Rows from block 6 of a small image classifier, named by matrix and row number. Each number is 500 + 40 x the weight over its row's rms, rounded and kept within 0 to 999. All counts start at 0. Numbers have three digits each. After the name is the row's rms in percent of the matrix's.
After each channel's rows are labels from the 100 images, of 14976, where the channel reaches its highest value: "strongest on" is what is common among them; "colour at peak" is the nearest of a few named colours to the mean colour under the peak. Only what is clearly more common there than usual is listed. The data: views of escape-time and Newton fractals.
# conv: 3x3 conv (model.blocks.6.conv.weight, 256x128x3x3, each kernel summed), inputs 0-127

conv.202 113:470515559516548504514461408499497494495522497530455523495466521518434471505484498424558488498547446453570523477425478442503478575508490533506498520503568443465390476481475467531499423543440542482494497494541444381442502464483523456449409471518526476424527502530502488497453490477421486493498433531511509557495468459441508479471503461494493508532517526548590461451500467511521493567521
strongest on: quartic Julia set
colour at peak: black

conv.44 103:537530522472511467415518454505434503428515460464471539512473456546497440476494465530527500451461487530458478496483442505459495462584528514462498448504485433510463455472487481559473509499444513516491489523537538521538407547548559496457587562500395488473489531511420502472517349527436515510506538496493466505509516471487483548571489523491535517483440528522489466496444536503477524430572
strongest on: exponential Julia set
colour at peak: black

conv.208 131:487537515525501513507488523543504541546479519484591506479523504496461481452552453507519490536436479489510491477521436543518509511490487502485484475506478534507494458482483486538533531534455481513521477463532513486441468480480440484317519530470541497494492481548523469484486489337501492491467457610472499448671469521465491504470493472504449446530494491528499489478466507489489551442507
strongest on: burning ship; cool
colour at peak: black

conv.218 088:465500546530460520512485459505538489541460483548500446477467529449472467521516448466482483476583499456473491500401473466473452466518485577481481487449471515483469559474439460519524464490476532576459534519491530464563468469531458498526490450521552490430562504524325545481429527468548516431518503544553447545500461512538482475556509561526508504417502502438496521466530500450504537505481
strongest on: Mandelbrot set; quartic Julia set
colour at peak: black

conv.94 089:470503448504456474619490468461554525560540450524507384517607483478513424540534443478464539549497403505526463507548477484514474469460494509477526499525468531506497497448493489532549550514511507449476513497561569498496556462482454514496466478474486430497479482520497505513545591489506492450536493522513440493474471468471522459520610465527462484476554520492525549466425544431526469439525
strongest on: Mandelbrot set; cubic Julia set
colour at peak: black

conv.215 103:486507415488475485517537460562525480465516483380572543467533543498525510487446604507519539414466451449485494438420494471537458437459491506489500471470522458499483508468507458530435527407499456487482526529491415480522496473476497468476520547465522555507481468558467508533498480481585519467503427458490518460470459502556457466492515485496521487444509464490563531407483401458521496484496
strongest on: burning ship; warm
colour at peak: black

conv.14 069:506431489498497526479552534528461396480488452485437492500520503552448453493486469544461489555424508498465492540506498536504507514464477507537489552448525514574468522505523497487502522530513446489485503526502448544496531494466512557405460473510463494481454480462520492477500502469467716427456435437511502512599499487475484532544535501556476478452496489521483512524484486516473413509472
strongest on: cool
colour at peak: blue

conv.125 114:466505440485510499471524524513518474563530556551492453464513469588510527524495506500427607544482515430414475461461503565463481575525370522505460452557479476487511560512516508450494535448512555480509515512469449486477501538388446533481490445475518567562479496459499492490511504487530505488513509486478500527491402497520477538472476522464587465492428530516494524510463503448586467492500
strongest on: Mandelbrot set
colour at peak: black

conv.118 074:497470556524510473457420505457494489475533445510458433487471526528471458493480464396414514569499499458505547558519501475504482479569520527493422502479475468473474474473502551434518447517566469503559493473462477511486454463517466508495505487493594519458488543484512468529524526505512484517572458532534483543499572454548511472511458418491495479600539427405458476531446465487417492571526
strongest on: burning ship
colour at peak: black

conv.7 092:406487446466516506495529487462496511483467527499441536496494446494487426536494479482536456534526457514473426465498472485458516403538440495544549467448462494454522516504519485474457510501543477499474569468477444492513544448446437492486454520537491423494480540386380492603505559490572494466543507513513506533467474547476519531513508519508528446485531546534503495454441514404525497436462
strongest on: Mandelbrot set
colour at peak: black

conv.209 168:498072505496504504502517500501499496506503502505506508499502495501487495494496501493495498500497494496499500500517498512510500497493502499504502500502503507503503498506490512514499502505504502371503498496511496499497502498496498502507504500499503496499499495509505494496488500498504498496499494503483502495470499514499495498501501496500492501510492503501503506495491501506506489483503
strongest on: burning ship
colour at peak: black

conv.211 119:490497515496456503491534512489472505485514493534491503489490526493490526501519518521466486467540502485486502550500490508501500482517517498482516506561487498480513491498491538497530518509506487531486542482484523509530490495460464535513489479478520485473496492486546506490524478507480498490489523509120480485577474511520490493542528520505482498519546464521506490488513475476519505526518
strongest on: dark; quartic Julia set
colour at peak: black

conv.67 092:546515498490580407539512441481547498557540469471514442508524490514453493511526488501477500470429526438525505458480503450548451548485424435500575512500584506508458455513514488511507496522518503502550523537530482468503544479412495512504453450447519459478518383497461446619496463523423527448578487492513515526471463473537540498500446531511478547538545456504470480478508487454500547405458
strongest on: Mandelbrot set
colour at peak: black

conv.182 100:512524419474445499526470489515532521426451470519559433461508423501454485548590473521544555470530522508468500489502499498463504509467530524430481434472467477537508532548518508481529510487541496489491472461569511507448567446471405465498533482487510442536513523454447454414519577556541470500420565474489481522523491483399492444485562449522473527430550485492489517545483473435569526482514
strongest on: Mandelbrot set
colour at peak: black

conv.193 134:477553475518449492526487513520479555506507559494489550517495510472578480436467502503490519475453476539482461483492485499520494529557531530484511509493526496463449498541520503502502498465460493489488503513511444481517487520467526496305495477519515480458467535514517519469498408383507577493466471330448513517450544507547503469475494510468532511531535477518478481521526475547510621547497
strongest on: earthy; Mandelbrot set
colour at peak: black

conv.169 086:524471421478411412440527529518412493456544433514500414432455460476460440514522531557531493412435522449479501459511479473475524433483431493469452511528476508472513450446465527504457470504502475458482482478443461508451546495492496448471509482558537551527444505525499469504451539499433475450460511497502510456480521506518492504518491456510524440605453508514591457487422499458503491475463
strongest on: burning ship
colour at peak: black

conv.87 084:556521446485484492562491486535486487480505503391451531434538494469504437497495482523528535481534459542498509486476544493538472534515506506558529555523516566528528505451526539458494507463500460505467459555469511540530529506517493505624485496526499504500433472487539551514518506531443558479481516458495485572497515465582536525452493469503472474481487468452472579507523454525476295441492
strongest on: dark; Mandelbrot set
colour at peak: black

conv.155 074:507506538478464521504548443616409486526497437509545482504473516494514521529448484449546527540433492532465534543430528490556530518467405473530533467569534502556439540514500535492467525555487546488509530481461466499513484461565479516509574498448488524559430517565418461452541489430471488500480494549487490455485463531521465505500581470482490500554436462450440469498465448510588528491477
strongest on: burning ship
colour at peak: black

conv.49 055:539571530510479536472480515489494603510456507532484499481507551510449459474471479476532529470510478469517490504468472500421502523497504474483486499509548541563510491478491472494531490547506481530496522478461523460431531538508479465771511499535502484506447531435468511483496497583493568478470499487443506494520471549520534480483488510559493446498512474490489499471450495535498578449516
strongest on: dark
colour at peak: black

conv.8 108:460521557475497477475487507554535512575440572471452461471465499483458496494491382463487530478492505441515423556545529545497446457541494500470456481490534586521449459574544500556529438523478432489418470491507545507427535537536549496521515411536488502557543523501501470489384499515498475492449482517491500512507479449506514555577518435503454515475523523497508460515582483474476552520531
strongest on: Julia set
colour at peak: black

conv.86 070:455450447500515483525553493494518530490501503476494502516515463511471503471449446502477502500514583543529470496478491504484470504459557456499523474479539481476524521490461390440475456477523505493507548510483501506508532503513524439527507490456482486504483507467309439492450595586459580504541480504514450580387446514484479463503475474582456534520427566503528500513514519554504517490472
strongest on: grey
colour at peak: grey

conv.63 086:487572561491495491491462505565509489553518580549519477551529464513479546532549541506507446519539569447577534553445505502485470395478539561457521442528497455497501440469456481465546480501446446512503513569474464475515519517475396573534568531531622478476527461533442506466503516536427524483502416547505463507559549498529453508486467508531516468485496504442475493542516515507492522467503
strongest on: Mandelbrot set
colour at peak: black

conv.237 075:509501509502586463504533429447485474492433549506454550472522476558512483462440389499457480542481511496507446456513521456415521546497513455544559505490450506439496414537461450460504458522526480520465470503489536551465431480461625536507508448539451474497576469394493427438513462509469498408493533477502467483494516514526520514495505504505426505529460462476508517454481513464493489464485
strongest on: Newton basins of three roots
colour at peak: grey

conv.221 138:494495473516495479514435483475519483506508408504511546448517496465473448490514511483527369504500561564652513505480502416520579405556521414504518527534531481493521459520512489535472490513501499499468480500594469497479522455532498514495515483532538453505564538516460481493420516497485494416514514488505504479457618505546438458475483491472458448517499471500464466527520453489486480513426
strongest on: tricorn
colour at peak: black

conv.65 116:516500532506463484507512484524389540466512469504417468538497503491524504515517520507509504477457539469495464559524486439487500466483498520503485498524467518487501486495473537496535497512523491474502515440481495508500526523478505513279483481531473517530457543397500507530532537314517459521524531537424519452569518500542475491499523551575485502488520483533469480479485530494493536542475
strongest on: warm; Julia set
colour at peak: brown

conv.252 077:493527402497479456524494447477514502469468490489456468517451533517391468522457486445512469516507494446465509563503433466517500474508554466428507500510503502466409501534522523508482539526396535551464463510539493524460489477444467469520443444460462469398423486534518484386486442499442469434476478521478497497521509475521478468457488466522400475517458589503488503541466484478465500464440
strongest on: pastel; cubic Julia set
colour at peak: pink

conv.58 076:525457509506467520469525528516501801496479443519440505504493519503497464474450483494461473498498505508449477518473531505500445484498517497476494504492546533545477495508508454536523487480547498528493470466505531504465479526483512525418497551491473489470472495513514486482476513437495541466521500426512536452565470563475463486494496499600511473475479526519458479465490482523507561521507
strongest on: warm
colour at peak: brown

conv.149 087:542484462533438482422487534452458498496467570526510539473409481501541513472505402479474449514511521541487541560476428479567491469538607560469504485565502525546508469502556445554515455474555464494527445481492481493446457448540521519505554489548457501496480550454491480554509564483463499525485544517514514538522486497509506529549483443516447537487532488492499431482477432356519512494560
strongest on: sine Julia set; Julia set
colour at peak: black

conv.212 080:492424503488483518518500533495422541521492506508463496510513501482474496483444511512502507495477505510519530500465502499489517507482495477475487480493522496497491496492497539487488482507513508891486518473488475481499503482494496509497502512501497504516475472495518504498485495475493522504496493556563473472494509530501504494516509495515512478485521504517488496484497482487529494494503
strongest on: pastel
colour at peak: grey; pink

conv.194 082:531487524504566453549482505541476494543508491522491482461543488461453491506526490520494544470467506513480541515515493406609472537536442412436536494464538459484453461504535481548519521485423531503573481486506457532399529474488468506495360526429568458414499476546501539567500482473471488515489492533487469511511531480464542514423523440477563541580534440474513479499504542483527512536521
strongest on: burning ship
colour at peak: black

conv.35 111:414507474456541537533450486467498491454488492508573471509528465481445431475495438527514450469491479505498473507477498500492493448446611543500505454449471554500488467403500475507487506530533490504511503482553569423553481535466520473419515534520463449418512533415445509518468539546544483547501487505468567474427511515411520500499475490454470448477499540525414425572470483517483493431514
strongest on: exponential Julia set
colour at peak: black

conv.176 102:512559487519506510487499525482482537483483488509480479502480495484488512507479493523520475505470482499527487491454471497495498524494486499492512485519486519482484485518497504508505505519497494466483480497489495481497512486511486469511491467509536489499478494473472517479520500486506510491515504472470482482519507470524514499501493500493502493489487480516500522494506485495493908495485
strongest on: earthy
colour at peak: brown

conv.122 112:471493498428486495448362519557541475445500537499487561471476449438485530434403493503463507538503503505540479463456462499461441542535533545506446541455500461469469456554554464510400456538428548452500501487509500470488506508543515487510526514528487514444436544422501575518476474473514492537513450458490428524500506493529458520424433520484489466474506482529472462467493551537420445513462
strongest on: quartic Julia set
colour at peak: black

conv.171 090:421518535472481462533516485471419522562405487510500480475508442518508474476530490515499546529492532590538471539458517423509529480461578544425443516472483541469530533469487479493477491456447453495460509501499449536511452490469503466515466491449491473578484535544494502459501569499577497496508562456508522552527441411443573479502503456504501580535454509394470452464518512507507556505415
strongest on: Julia set
colour at peak: brown

conv.56 141:580494470498503545556475452448421513463418528542476453604524503468478494479522502482581522507501434486529545501506491488545478418451615518448532569501449539465493467465445519523515470538516436496452477502425500518500490424525558456488497497543492505477492533514503580429512524508452484534424500487495451516478456507497462529504548484500420497494491407457540533475478532541481482559459
strongest on: tricorn
colour at peak: black

conv.73 194:505496499502505507492509498496505422501490503498497507499503506499510488504502504507503503501507499503496502508511510496512494497508503499501502496499502494506499509507499498512504502505494497477498506063498509503491496511497498504502505501491503499500506498508507505499500502498488508488494497497490506508552499507504493499494510501480501498503486504502499498497501504500502492493507
strongest on: cool
colour at peak: black